A small image-text matching model, trained from scratch: 8100 steps.
Rows from expert 5 of block 9 of the image encoder, named by matrix and row number. Rows with one number belong to one neuron. Each number is 128 + 32 x the weight over its row's rms, rounded and kept within 0 to 255. All counts start at 0. Numbers have three digits each. After the name is the row's rms in percent of the matrix's.
# up: expert up (encoder.blocks.9.mlp.up, 16x384x384), inputs 192-287
# down: expert down (encoder.blocks.9.mlp.down, 16x384x384, transposed), outputs 192-287
up.84 100:181135139075130137175126179145110128118120206147054205145122134191083130143184168129174099092186080177149095150111076188092102145141145106058091134150120113122193148160143123136184167097141143148132157137125121127141105097079118159124122108127142111164123096126158071178097070154101126152
down.84 100:122087152111220148090205094175129130188144098168187181085098096128122144143133126071156102114141143076126074118165129162174137175089115135149113104134166171118120134036161171173117178076166033122139130110142122131128158132154071131140121143107132157142095087151131159196237159055128113146
up.85 103:125166096129149144143092109160171108086180112139131148114110131131161158138093130092133102125126147053114112062123101144107181164149169198139066119162147106112209108107177170148144119086115119176089137123123118162143105073146170073148195119104169100111162159156096145175111176140110122108
down.85 103:071168141115119099106094085123128140097151167119200136167107191182128124170119127128098179145134100126171122173146142179110090092115092080084108133084114130175155116172066050143149178141138104068161134134092109114118095137125194120079149128098113133102129119124144137135142159104140151099
up.86 102:167190084122091145156126178096107147152122154141186146144152139120154065192097133124128137167166165134105116103128065146127121135149152130108088218116049149108116139071112120147112109151162093131154125162136113105140168112109141145120049156135129139120134121111086135135122134154136092125
down.86 106:186157081135139098151132178153164007110119169132153158154103133136169150101105125169097114107127135139097075114162126184142166156126109123180115124101088167085165130177145042105111173119133089167137123095142147211162147136174122105161105138041165115071134161109071148082151095129104107210
up.87 102:130054081067149128129115154116106149171135113087097102153136101151175126129139170093165164164164162134076122180139114147072125163133096095183111112094115111070131138121127079166064124095134150076105031185151151105140121169171128139151092139119160096163146165100116231131064190090109110087
down.87 096:128157151143104125167136115078150103086081097112102113182149119156159123136128126149137172087069175134148161126132137168116105145124125096136122109125111159141149087151116113209150088175154105106094135119115121183142161173122069161142155155155108136067147099166075139127140129101101100129
up.88 102:145156131151149135140126117142145113168139124146097098149125106121122138144141156182087090123043141090087125068097139075101146135133173168096102117133127091147116142171140098142159141040103141103148085132127177098101198185098099165142129167154195133149160124113118090093148069170118087149
down.88 116:159181108129108085132090144140168158138149075206125163115149119095179142150095145168154114080071127116036170111130175143107083102096056104169150142132172143122176173139132120132127123099175109118143175106112144108117108143122103122135065101154084112145078108114110217121105143120110068171
up.89 107:207074123085126127192122199071121095130111122153100175132141116165124144168141123080136167084118096101112168134102172129133179206100147132149146159169138140102118131159176145175139125134132152131079094130134084150160144154149169129117118005083181120104138049186150087145130186146083130137
down.89 107:134067121069159127096114124123117156091184125140150185118123140138166056091132138095096122114118167097075078110096084051124127099106091106153165159113173109116144176120129114110163126158090094191127121060101128144089130147202100162078143126142104105149097173163102184077137136084085144143
up.90 095:176115175192122143162094152116127125097181122116155135109112163108110132138170111105092121192155107102186116153095106080115052134125151148117078161184049140127146086132128113155158086153139184125056148181095151142109151162102061099128138094156134148111086138112138159177113101183179112128
down.90 092:118100137114081132092092131097169148095112189088107103136115080083111102125111097171140118124088150083190146164145122149097121093112095125142155096155109106097156108113086114127126103118117064130156133122194115173165077057156155089141098141158120152163150115140094142099156140157150177150
up.91 116:186111171112139152114083113094101171145150092128068092140135127133085169120124112125198099138122111136110154146139107151106081157201153088153114133082040109132098119132104129174160112114154138166166177139168142109087106128105121134122122127125111081095126145112144136187142097069180098110
down.91 114:166138105171145126116077079161121160110159173139151149100110122122097166097124153152103106035104046105138050114069124118122093105077156106134107118148137116066117160135158150137092079113176137173190146184129099109119071119082179136124159089104157130164095063117129150146185119146106140175
up.92 077:123121137114137134128134089120135172094175117121116147139173156112087120141121095135153168163185100093153154094041169128091111092151143086147120094171134155187175089179127147150085152170149121114192157165138093124134097093121153124132162176117082123141133156148107139105082107077118088117
down.92 082:176110157081154074084210157096125156109106122140089148126118109121144127109152166166139159144103136101106137094172087161153104111161114084107146125151104119172138103135135147080149131139066134127114106119107109154120140138161121078104095146143081167164159152105127183117135144160074108101
up.93 130:086145137133145109106139142094161135073119139139148106155139189140151113143139114118107137099167161200094128131122169140154088132147104038119124165164127114093124157109120055206064152160118104105137131119129142113146093098136134133087104158135140170122143211100151122182147068167166142117
down.93 114:090139109151059164131134140140199167152132135096096107092133161150159088085168181133101105100127085149115083166133115194105161182129095123178169152135163123201067085110190149136078155126149110171200112146128138112110136107148127107090190134109133164141105125078138123181108116153139179149
up.94 100:122174118118134132146125178087093142084160140116085161138095160074168163109140139132159117108132170107120161096116163149074085158138124148118119220126175094126124086116159142108112152153134139172130136165142141105131211144109183181189096121169138115118134158149131120166080105124148102181
down.94 097:126091097128181086131124104115154093177176098114092073095147148142136158091134181080115121119151198155106101172165146131106143138085117053182125104131186110137080114123162156126178125124087130090132146121123077114128149086120171101154146140150067147128117095097175136138117078155080119117
up.95 098:096138132083082155090169127135133101108149158143088132111149236192110127154117088169125162150110072086164146074186112097116114095143095091140109138111150131136110144071135106115122157149134188161125076101123113054097114146149119108168141119184122143116168105108089138128118128132140142146
down.95 101:171072111133103179151122150164143110124137158122129134145108111130144122140086160135132167168175097076164180143170126165160103159111118139081112119145147116155054073142173124167151122150138088127119149122144114136111148095125175141140104140119158130137153108094118143134142146145117188103
up.96 095:180095161166100077125115143139137138120142162113152142109094080193118120116095141154105087093107085129109109115096064105182112121102178061164214099123215199116090099142178076145105131061102131051164125120112144103102080120186164107147135109144132136140107145115158162143126047113100096136
down.96 104:131116093106155176152142176134067130160153184140117153135134222139137141130101131125124101139141133113067130153096166173161106053066128085128138075145107096143121104111079170099116127113171092144150099178139075166136104172071159038102156123134120082168098134115070115159142137097104105088
up.97 094:143096130082152132104147137121084089159103157142121145121143143163172171133136131171198131127131167118174068172054164077132139119143070139111136111130107123119135211172137145167146136124118149154099114170151164108094163113115158119146170146171078069157096158141093178122139144120167126104
down.97 099:178131147098083166179095155195127186119140183141124100052128123141131159112108133097123086122141119099087144134175117153138123134123140163179183096171155128108126141116127148088129116118112097120150146147140153124130072122104091188090143103107133106101129130164093183138121139107172091082
up.98 116:156108167082127123114104081196041129124176087139168145121118083147133101213092174079119137091111115138070125131202132144197156166174085142121123120135130145124178117102152123129112060155119114145101124187133149087125143196091167156142109051116143148165113108145146083164159141160108121178
down.98 101:124134109165147121153116155164137132111147137115125123080166121170133114119124123215129130138088096096134192124116126122142109075098102157125088141119104106067129138159121081135077102117127158177146117145108120110110128137091212122123104196143162072152197172159091081109144122111165112137
up.99 089:099110119161126086118158163105122132139151163095110121111121129154151105143149121134197097110152146081099126151099135133174120049112115181149097162110130122160176143108110086139088098100109108135163109171168104138081113137165115162143149147097122107142086145124151109142162150188130107143
down.99 096:144205117135113151150200112114141172119080158127083112133183137121087160168151172131115130108138180115120134132189152196119104158169155087113099115079148074170116143098057149085160191107174146091116144061173113089148132180150126116131117124150140126143206122147109130093139175175156119147
up.100 106:144138143149070151098033152118107188111135113152138141139122143112143135118112151128069147115134151106142149146180122120133107125132096148194166172128142084153120132093070134116123180154115150090119119107168135188119076171091125133149129144137162144116133142112161148134086058117178152125
down.100 097:126147138147079183139076107121164125124129138148141141127068105080167127185096117092203122120167145171153129104134142172128107186116145122156114162099124149055087150118176147091097120163158119090163107071131123123148097116185154106180160168124067136118133119112118143116111075134166118096
up.101 095:169122079117118181131088132115157108080109101136095175157163115110130149148081135118134120114102158142050110133079122100159134094125192173103188170140091054171093112154069121087131180063126152137164123088135141161120139158184084129111160104083098152137096103096113146128158094130164170162
down.101 100:172164106145114117128139174077171114119099162162149088083157161098174137135144177134124076177104134113140091077131143099133137130092111143171158135185125092095139100167123080109122102133108146124119095126150148074143126083141124179155124100142078112107123161128106088056132139128137080149
up.102 106:099088146099103071117118126119162115119148153122132112108138117193157194071159122074123117076108146133175164133091154082127170111105076127092073110170144091140114115112118112091128132156131087150152101074143126129177078166151098153170124103123119138182080175145119185104146168180132152173
down.102 104:164172115121141107126162184067132170115100086089111107098134128152138110167106159117129127067143148144167155150061138126104164067105114157093134177109111089206117123105091084145089041111132147151149139104114127127190145110165126119107125131137125098056114149093110148152140133170144103100
up.103 098:147044189126122065113146153135081109126158112154114103102121107156096120137140169153137103079177120123115157157094112123166202142147139136129114160128179112121136104092134112113184144111144185112095113119160157133121104096135129176130073085152148137097091148082127105150101048138198153078
down.103 101:115132103110128126103129113138060036152107147122098111163141112168137106133145060083192082139155162099139078122147121128152115174096114103176121107139136106090110150131114156190152084124091109133122103085130111156146132116139105137138148127171107073075119138114144064100139104081104138129
up.104 086:177119136085124102144185141128108166162162153116142169126147079135116144130136144145125115128170139210158119149137096139105125087131126127149104194109129112173167139104102102122093125107188162090153137152117173198098072047166130092077156119129126093143184116114124094115120083151108052089
down.104 091:120104059095161115112134103138076128083107182154146098163103090157131144150120173137082105134117132102148138147093128106155075085119108079139160120122139172150131154080205125125108112124087133086188086083134163136136135098080166149100152152131159122178204111185099113144132210092150158162
up.105 101:114082144137128121076121109142169129161120104142128107148121152137153072099082104123129124094089177140055119191130150128079149126175113114157136112128143165107166235118122149177120145099133138172118096145113160093098050132092119155135150169180116167119181122090150167094141149116070146090
down.105 108:078111097125099157185153129070120146131086106115192123073155096151117171143105135094145163179143139102163083109111144142127159137118085125140144136137131154112162101145094116146144098185104153107150156179139131124147164145107127196164049162127152088146069124117127117135096109078109168094
up.106 093:237111058100087085074147095193153096155118136144156114175141104153120074166114112161115145148124092124127097155162145184177085152140124104170139119121159201117122146097116119100093083115133114105077090148112135156135111181065111157147187105141162154168195101135088140141172140117162111092
down.106 095:070098078176118122028117100145187135132102129110161155144101127093135107107132137144089088107212104096208109081120166120071121152143154150111142082168107118085179082074129109141165097142148176094121120135119109083097162181117102094171063132138080130133147081093092113091204110100129141099
up.107 103:147115167094118134111032120113160105092129128135097111099114115118125060141153125105124108115162152097206097124164144108090126077167124122193144121130149138149182101131186161155145094109119155163174153199119147114123134149065144110152135126136100123098098128121115119123095134175149090113
down.107 095:104126083133112121120054148140105116093150099091137121099092109157181112192121146087133158114180144091098129081124129135139129180137140128153130101131171158175147183140077102056097112138142151131111098048184125130159076125130092196127174103121164159095104135184078141121179114126154169128
up.108 098:118056168137138121131169108213100136132139082128140162159093126060158147120116100102126110121116122087106148196119162124092092160052076115129152123186149101113127149155115115131107118141126111095116122172123085132096064155147168141143128123103043135141187147100175103111195131093128141155
down.108 090:108175127146133150150130159137166128099107138130099075154129178145101108121146117112100117144164133167114129080124099142188189090146148169105192176225136105139148124138106038143109189124102196163143118096140100056047078152110162112133040111150168182103164118098149104106153185088111126090
up.109 091:188123126130144160108099121156100143122082130100123108132132097114140102129129145150107194103122130139114134152104122121110124158137121152158160123096157135159123131173076131109172118122087125128132090142130122087128129146113107173154142116131057087108106142148103195149069098090124089181
down.109 092:117154109104083134162123114085069159110137119120149086077113137119134133096114152102142088137191150113132130130101125156133177142153089141134108114137167112116059125149080170146112091163097118144131127110132133105048137134176157121149093150142115126135140118125154095151141153026123101105
up.110 108:149158113195114122137136162146097124104134091211164128111128159157072111147099071110158124147136113130136113130111114096082176140122087155105131116104124128174098104120111129161145191104131169164172165189106141196142113139087166144192182114109086196122174163125161141106150121152189141149
down.110 100:109121148090074164145095103177126132114109151139100176170117128067059096144100140120095112119107161123193079126131122127154090144119111132133078103062158205143174148140075115022139129232123128128093061074088084195190087153044089134057120112155139068112106140135094140096136171131148135135
up.111 104:132144078113138159120081135155120121113128115144085085106166177154146140060092111135073091180134138117170157122117124143054165132119142199051139113113140102037044165092130194154153072108112103130142178136140169168148139157153123124147105112100122152167130153136151113169097157067095117180
down.111 100:126142118115129048113162152143163133119119111180139147144129159141146136162169139070068168095133058133138135130086155119170136137149119136209103144186167178136072116141111181135150127115159115139111061113160148116193120108182106151116108121112111088097153116129108166085116173128165086152
up.112 110:116114131168119139133130135117155156107101105136110159116132115136105140122109074071144139089163123151133167180103189132147128146141161147109081133116143112104112151097101110057167117148119116149103117127133126113109082098104109202127117133123136069084111110136196108096111118118157181152
down.112 110:130189130090122102149083111113100084140096076145127149114104139130132047122139140083124131140146147128121103151126153092061168121161137124168117115092168160180132099156111154147162047140149177126156119125135163154085154152152149116141156167130068171157090146119133096157070147115088110138
up.113 126:148168181097126116135128082117108153146124135076134102136174082147107143106131100140128119082173152183119128065120202142103038126148138132124113094134115233108145059137130199068160117124137088126179141101148145136145146083137137122133116137173162129104141184161123190058091115128178114149
down.113 115:076145094149120162121184156108088137162146150132087134168153172115117105138177075174176138111126140090148128148042150077142126056168118133164096142129105143148175184108130200115127064124115158106090077123097132110125126136100131134164140171107152128148051116127080144122088113133173134095
up.114 093:087110116102122158121096111089153183129151176096138115103103153133099130069124132216115086127079157191158180143114092106168124115195145098113145123165139145156144081097114099144123034129146140188127107166090137114133094133115135151141175178185157144126137133134158110112188126142146118119
down.114 099:161142031095133129135163133073129107189134126153181068137127137123142166101074173090134146145158084149059081158147106124106107156107139103122154161185129139135078138120125137159134151183163136213130107150127138154194109141113160074141157148057119157123093150142082081141110145155099116167
up.115 103:106130164194138139137124097143046135120138122163136139172089100151076152136096124132141130103147173116173156138136169141107084173115114176160152124122133109111151070160148151109177128122097137193143151087175162114159092161144128120115168126109085145119158102151145071098140143135149172124
down.115 103:087129155149103116166148083130132119148091116100125122109127082154148119070147113123089059131103160140108097137140104117140084137189148080075112109092167190160093138129149090133106118091180162184149119129175172137158172178124183110189145102160119142092088166083142120161123156110139086150
up.116 104:070083162108116148104167085058140114125159066124078184149154168113169119152123125104210060076172082152123133145096114145140090134148116122146083093138126131103088150099109140162174128190143130126128069134162126173139143069137136104089079137121119160109114142144173133183207166192123139141
down.116 097:175147140075164125134111175063145113073085104091129151176071091144144153157171168112084087155151178138131134132099133145103080111152120125111132118122108194068113118145126074138108128104054142159156158138117129086125103085123162081147143112113083152162158106157142080124161144169138082140
up.117 077:143174113095102115149134171133109114136139078144137121144120126076090075149125149116101115163183122074092138114128133175151098098087122133149125177115131075100164102107092127137140178123100164209136171141067096149152096194105152165124095117135079109175148101124145145117093152186118096103
down.117 081:135115146064105066088110130131171075133162130105151142147157149167128118187174101149161173112133136130133111089107124102172162210162126119077088150111099123072140135127135046099101081127088098174117127115075116198187198162163141112130114154172102156172059114132145132046143124151092125045
up.118 096:163132120175136085105131131150167099140140117077187133129103128155150173101163141128125169106107194154123140120149166142173129168083070154078125110159146101104078090132158131126149091092077085107116150129128094193127115179147146140130125114129122068099124097173138119104159060076081173100
down.118 091:105111074193123171155157092152132110153110126169130126153157167188065022152095115153102118116160065118109104108167101081144113134148108092093082172141200125116139114069151156110139192162087151105113160157090143060123152162098106149062113097085112179173165152144051112115127131103132083111
up.119 078:142107136129144137128147131093101160137134106126188132097112131138149128091047104139210160165144131064187124116188107138130129130073086145144130079127152179161145112101115105065052085073138144173153111140103107095059055126168147161144123080041121192135147134057136115168111134059141133088
down.119 086:155131147125144110166085108122166126169078136082159137116126142080119085155178135171142107121118068132125139107157132121114075156142117142076094142171100078125103096135153044127148197150088136067133158118123150126119119125130145147192097129073154107102149166160065151142164164106179136098
up.120 112:099143110177134092181096105055168195125062163168148136145152122175083092129128141120086131178128118162109073163086142120160045129121118089099079136140098126077195181116102149039186091107111163158123161105092146149159122069160142161154154094155150141200091116146160130115128161061150099126
down.120 101:074099154069094205131145128159168124148144174102110106138105162089089117135154129096147169115186121123164120185182163122125102145138089126124148116140121162140061093130049170182152127119141094137119112107093102134155149110104145142153137103107154145095093177101127140192143125137196185187
up.121 098:106117157127147138114144072084099111152134099073065083117170121100149140168184115099166134105153094146100137166106119116084117115093124124157017081136116118181137021112148150128140116085081136218108131122109142114135144091126169099094118158164043125129096101108131108100099141205127098121
down.121 102:031114135149102155158076127061145177166155087088103099133173137133159147077121144122097124096084216069104095160181087118170146095063113117089135156090129163095165170111157119160145084116136159114073129175141160134119115146183109103154124105096180156143158115154135115225079154189136161127
up.122 096:166127162133122179127143179165109102136136119190106076119118149104120125145124091095113024115170105169165083169133086100102104117105109127102158126098100152131137122154142170080092178122130110100163174178149093107141155100117185125163105089110127112103108161105164187125109173141063148166
down.122 100:164116115182093134138153093149123078129115075048107134103130156189131168110118100137113149130122123122150128162082023126146132122120086114112087073124038084127141147149108115165118117150133083131101120090171179131166101091151138175186134164188116147146138112119115131091110116130168109192
up.123 094:111089087068090164094092147130118102151097112176139081148144110137092051135126148121107100123122117133068134129118138120103091155048195155100088170127142098130193115118125131105106104109156141106193096152119112151066131158083095109113155196134113130094134119116154163131114091117098184101
down.123 100:181179151094132177154133093112132166156081104118087092155175109147134122135175136116126117166121090191131186134135128167118117146150169091160172182103183109130165133138107155088175166099127061129175103152112126137167104118137097100134103152105097141149125125101138153093104094127105118158
up.124 095:136161079127135118128128085210125127119107132150153161070124124113113119110125136162067126088101114149160143075121129098124139099159106160104115160073121111129100176163136142151116148094111072149125128133130153140181109197148165103111077120115113090139139106145115094080099049179162167125
down.124 109:157170101153113076161092186123119132122143121113153164169138116159108131121132076132112161142096102136092134097192101158120105127122054132176165145134129079124203158092103140082134133153110105103138150134185160104101110121133150111138115084141100116119130160131127189132122127094124108150
up.125 095:153142110109126152077154051096120159137101090107077119166118162113086144110135146095097106145157133074153127129165124168091123128077081110077075099102138133117141155108117107123074171135111116041115074060130112081113154171151106137087158152193069115073122144166124091080200207154092176139
down.125 092:076128148112137164073163172106142108143130104127150091121137088177105140132123094170111148171155105103190178140164154109143108116130189152162134124149125174137077171132140103077152148109146108115155096163139086125165140118183128067136153120181095124130158104141162100162090122148131181094
up.126 109:160134150089117094130141097141130122094133152130148112180161190116137113134140102116060132142119120138117132090091116157142098053108063107092162114105091198142135132165158082167123162190125137088143102048135128130122062081141131096127149161127075105142123111130099122110122155112128174078
down.126 104:177146141161115116131080161100092190119137079140146099125161131194145055113084135139143090123161169160106182142138170145122139129112140154211093113155165089075122128157164169123127145083162148167109181142069125181138202086154135111079147140097147094122151150092122210141036114097069140145
up.127 123:075096106158101146166156194106074119126112131151162136166144160105117154118072137098126034129163136121137142111115091084141149148133138113139138114184072057112158178092165118140144158160138097056094190079153135123085123151121087094128155156129114121129079137083127103162165028155126080120
down.127 109:145149067120086158108190169199133125123081183151143151149153153122106176068088089169147147165073075102117140083134194109157107125134148112142098093117161137134121083160064178126082142136109208107137191107109136198077112107128109169089138082129128070087105112132104167176202110152104133118
up.128 105:174125156141118157110055155113089064157127107113100068166116178140113085137104133134153098088175109141142113198138089160110145100128110094146112159131125079127152122145100120132141183184104137063148081133108188128090173142143118082117166155122135157102107121128129089129168133125132088128
down.128 106:170148173121127105136152147106145069124147147135122112145123113065145120177142079139149174112108108079130143103073092158134137150118050089171125149128084109106161131123096149116101160176165149124074181094116179128091121117196153186130121092144131114067132129126155125139131149064127145159
up.129 094:173106167078133097113108141150118133149084195112113162133131149177135082110089143132096033162180140141125114155093139154103153099168129155164106146149065164094149099114094124138113129154120134176138147093106135113118089125086139130139144145190110157156111158182131060151143054081193103110
down.129 097:123109082140176124116112138163094132144131135169152060146107097118115175181150122132086155103083163161142072156108084092145126142135093127111164082148120071120136121169143142154117107095221087100127114146183103162144102100116160130128135125115164157155115106123153126108150144107131140107
up.130 100:142125143110140086147136167166205140148174111172138082120106144132179157085063117205171130095104118178157191151103119107161132100114123150171074180138144110106121102133149135167152181089124135118140170151115154067087132157176124114131191196140153113128175121193123137107179178155087110072
down.130 105:132115156128089104120124084159157092106128128095056088164134158176125158145145119050127090107102135125174164131113130157121108160112177137073096150211138144142137177171163090105187092174119109074118108117128122081106120064163111135127181135209112131147105160142148131188163094157126162166
up.131 111:086075195146141103145130176129159129113132101154057086102152121156170062087217114139111160062117116085128096104154125150124112158112166141096111154136060192121097124144081105137154107111150219152134151127166112155153170123137150111186120159119160139135114136162110098101072145161194128140
down.131 099:103122170145118163133076114144109099157110085111172188177103150152126180143182201097165137130158147116104119198103083085117072151111163111108128148145156065166127148138132123165190198165060099139169107139170138151122088160118214139158119153065154152120070122129160192186097126163128166075
up.132 096:120112078117107121162100170116058156187142115112161121140144089089152106160156163149113147084115130171129111182205116094160143128140144103100090126071120133181138163111128114150141160105123183132151121150113126173120154234090193124050139123102091133118125090094117125151076161133161100126
down.132 093:082089158149154149124190146176174074163120108145094157126112091180155125182109041157116085148166120106108134103096099105135136169109129097097126070137145100089140116120170074111116140080120062195116135144047153120132201133137152158148159117095118154096122125156126081147189118118123085133
up.133 111:071104144154075105121161151050097067117118130096163182123108127155137185141177162154159077166152166116061211119114121108136202067139181192124120117100086174137129226120130090166174182138127148094116093159169145128149164202131165184161106079161154094077074161087142118123134072071112164212
down.133 107:109169135127184121128191165130105135143149134183121181098125109138087120188078091111099089064122111170113106174070202171097068138131112105123103114130138149161108080150074186108127129124175148105124158071134085206105155132152111104153149125099116104131151135108148135155077110149155153188
up.134 095:128156120104132132116086133187135088134135135070113157144132079099083093111113133071155112157123172154117082110166138156079149126086098096142176157129141203138082124132097113157094159150139079097066189145154103132141121172204138144098144125131090145144139132150122167125171135147110192152
down.134 089:120127096173099115133125120124130095157113207156156102114155134125139145086128116118094160181232160166117093085063130084117150165067121153148179171189079121114140122138162090149114093171183165108126083134091096097085127149132150129149189144110145127085153145135143106101124139108137091146
up.135 102:149151103160122175155149134105183120121122148156096164128092135138138180152145159138126117153119119104080174135097169136155106134120168157159131044130151152107166144107066147061192154107109126107130128095132142100092111130160130167146113130118128128176127090157145044100138101059135120144
down.135 102:082115168138190107145164129079066142143136138140149084085142140096047127099104142060148155148137157155179149227164113064103124170169110176045118157115176140140133134160187153124101125115074160105154129106112098153089140151123096142077161139127072157120120138154166146102143141101098100166
up.136 115:120145185151152148124153065101128211169136123137084099134139156148110138131128094196124106049161142198133148155128161090097188179129184086097118144166154092158097109111118097160150092189171058084110081118123192124145160150180105185121136148127109178112153133055139120076162110144144138088
down.136 109:121135129086099120149111122123084086126118105130115132156144146117144106159112091164176109187112064129133119102148114098173194141153137131172160153153174146089122156141166143153162179094133107118062139134124063114124094099163140134155141106089116145057146131168124135172120207157132112115
up.137 081:162137145149120108097111137118079079148101113103055183216110156137160141137116136191173138141088127132146211146131115169148124189167130112112155079101099121113123075092124045139179100151146136120135062121168141123127133077187154152096138127114122139094152066130143178123145171106082119092
down.137 100:153167099111123114161099106131102167160219090058161166154133161087094156193123070113143111115085182099121094105119156108148130168108149158097089178127136149108142175104183152187137122087156066184158126208069076072076110127150128125116150130167104125121094187158152144150116129126136109084
up.138 111:187129147176112144118150178161150155170129136106208105107109128106152168075096111153124122112139096150187161157200127102092106144143110118201074116127124070169045086150114153136152088198125074145135115093129097080129188189146190107136107138145149173115127081097122117049107143081143136157
down.138 110:150099156115135066125130110129116069106090136157109118143081126156102116116151110146187135160100097120176147162137155151142154087111069156172079132181062054117103142138100102183074151077104119061124121198121111058099112113134102131076049136128103110086139180142141173126099144168124173171
up.139 109:212102109053085110124066128069163145169143153162109138113106145138136108133145130118149119109146085175089126159152155170135162081133163077122135118110111168143149071123100051141153178096118148139155041132155110083143180117119141165164132159095201152121115096129106143152143101125106186175
down.139 104:155161131156176129116113107074138101154124113119181105067126109064114123197131146127104074131195096147143132145088082132158076146139128134169125140080200102160142121124093146186082158051195128132103103141172134219187125073146134144110125095102153105168100151140122143135181122134128124115
up.140 094:165155086168135134120160111107112123160072173127153088122116124145147047133119171137127138146147132104096077134136128169065096133111084137090109133149153101152127123094130147166139114063108112149167132167144135114070181097197180118146103152169111154103060147108132182162142094111163139071
down.140 093:145140107155141114150099134130160154101126125074173130095119130081099129087151157158099184080128145105111190175144177123071126160166065107070088119115109170147149118099086134090158074085090136116067123119153185151104141123137145100097124145126094110077144162158068139120019130119192160124
up.141 092:089164107180145151125096201210106133138081124206121119115074131160132086132090126136099128107163119131126120106081135067172134152148141099102154123113106106163120110137106173111118130147142076084140113098154160171106148148101119165131164150176134154116158142137117199150126125138056133091
down.141 102:175132125106126122174175144100167090060159194122140127101114137068141097198102149081136103095115085074221148092097152156105153168144128089137133118164137156179176041145134161138159157138146085128145057133093130121090177110106131110145079138159134146067172120120118105099123121155130143138
up.142 093:112114153134135155128099181096115131147123132127097094118079110135074119126114166134149168131122144140130089112074104164070118073120189110128140156113129127133143124082100137080097134152126102118113143087116147189151110129180098150130058126063130132101108186118102104110109106105133165163
down.142 100:108135181097149132139095132100173097104118144065082130170121146084090114101065059157129127181110151150122143119179107180114101114123147118142125114089117177143086108145106172168118138088129089144105128094113123141128159129111115100106203165149116142120158123100094154122138091132071104150
up.143 112:149138136132124134086139101152066074082110119094118128138075110118115116065115135115142086111110112135115140169085178183110079177145133163048104111133101143159071131115127125094160176108135125129113114147145097107177152117046125154161159140103165141180120152122191106101146159100149140181
down.143 100:121108079180180165161126117125065176093173187107144130123118134138127097174134104149144097228200097159106150159131100093104114092129154167092119144119069174100139090160135133091120124117127128159082144167125116106159150101112179184152169137044087111133098129123084157144121154101171132107
up.144 091:118165189158164094094111131136152196098120096093115146140133085117119165150152091164121105129119154162133127136127123126119093137136143124168149165111162072201099117106099120114133137134168177121099194130132140136130149115206079155143110059157118113102092138151165147125113093144056146147
down.144 102:105117107090098106137130192105140102115130176124124072191140190096154165164162144145129076162066170139126096121118091127125133151104092087128149180186118101099112095108167090178097193063196101162158125084155174159181112110123077170182149093135162115093093164066115107152106129141076153127
up.145 080:137133135134170057098066119145143098164184126153048125108133127111131137156146099152163079111085127121098084195084145183132105137108107156105087158197113132148200085170105151169137146110143142076128134147118091158139113077132090152095108128168084157155068153146108146149129094108156119126
down.145 094:158104168164109120167109108107053122183096107083128174144160154097127115105138092135121080134088140218152121132167137167132158094136136090166127122086128085065138142167124210111083099110197120061094128145115182061096132080068146166197114149144113126166190123115066137160124116113108138187
up.146 089:166113125138088115122140131143089154166090102212120100104150137161097114056175100117142154153113145117121099126143149139075090142052095138143113109108195161125119097084133106149117081190147085093148150169152108086083197147146179184017109101146077165143090154179100138130192112163127153154
down.146 095:140124150092136125079081168157136146187100093150152142100135109058140102125193080115107121192135091082130167161162101095075112086174084095094108131122073150179137164112122136146171113185115114139145142093087135158076137068114091145136093209091125106149174184144146162102052150145115127104
up.147 117:119117201128153129162106106121177156165125134108134127105129183177161106171096115061108161080096124153144131085142150190140154075093085126061147109149119138103169137134113143165141088152120186183152128058157110174121129104104145099111057132077169145068190037155120105174109134108095189156
down.147 113:115140129175101126053171200153122101125081112126123112146077130137173113171150197150183082133131091141139128106106097159119141113099097096106109178115152110098117131169102053138117125176147066127081119128096156072130123158162182114089127127113169084127111158085087090156110158141136093107
up.148 084:066102139143172124151167139125134120154124138126107109175132102148122120154177084157148147145095114101102121109148082168080111073090125065135174113121104116125180160108118186149106134102166140101126104146134101176172093127169167098076057146124157108133139048143144151136106152119141174116
down.148 089:142075158105139135164157119157112179081154096091174132173082129121111173095126168100130132108161116131152146106095175094066159169151160191118110149129177136140122148101109127081169162081097082118123061059103109119122120123079143139148192151155122088141130155162060095101104077113137140080
up.149 111:136147129118119146150174157105122123115120129132187115139068145111092124151122146088134064145158132166124087175062141096177141136124091111121109167177146130136168148097176181156120122081132127123143136055166105102142123130107115154168186140146157143125130129127181064094116137116087156128
down.149 099:119061139103134212188103137105170086119162122102096091125133096143104137103124150126085130135101142122125109088074111090120169184081097148145129119164091150136114155150147133112125148138112107102130116050106189138165147119148117119121101088105140126149101100175099076107099095101156120085
up.150 100:111168104112146159139164133138116118112119080099140134113133116124076144120112102152162129116134146090087134127147094072155054188129132106109136086146138107130080173120148130108137085134116124150108107065110169163186152152101112142127100154111147095110153180109105156085082087103137045094
down.150 089:087105093107085168096136198084149159199171134144161116165186107131143111118135147091124138103154073176129131150121130101073153145094116127146137151159120088143152148133080133176163168150105154154152093171129125121148095181119118078123120166079142117105174123129096117152146134169124119114
up.151 090:099123128152116149134131143163086112109159085183147127103082109127131135147200137103093149169088152131191139079090057148187110133105113141072130111111118179105134092151148159129153097158110111147069106067111150092139165154125146092109142074133089081114103193123111130157185124168139129139
down.151 099:153097212182083159156085207109143120142125144118154133106179169101066099122139128101175125165082072108085138151140131126128151076147151145123147100149113151184100122157109094197122087191103109190114131120104133109109084117146157085160115173133120108104153115111116144169114136134170133168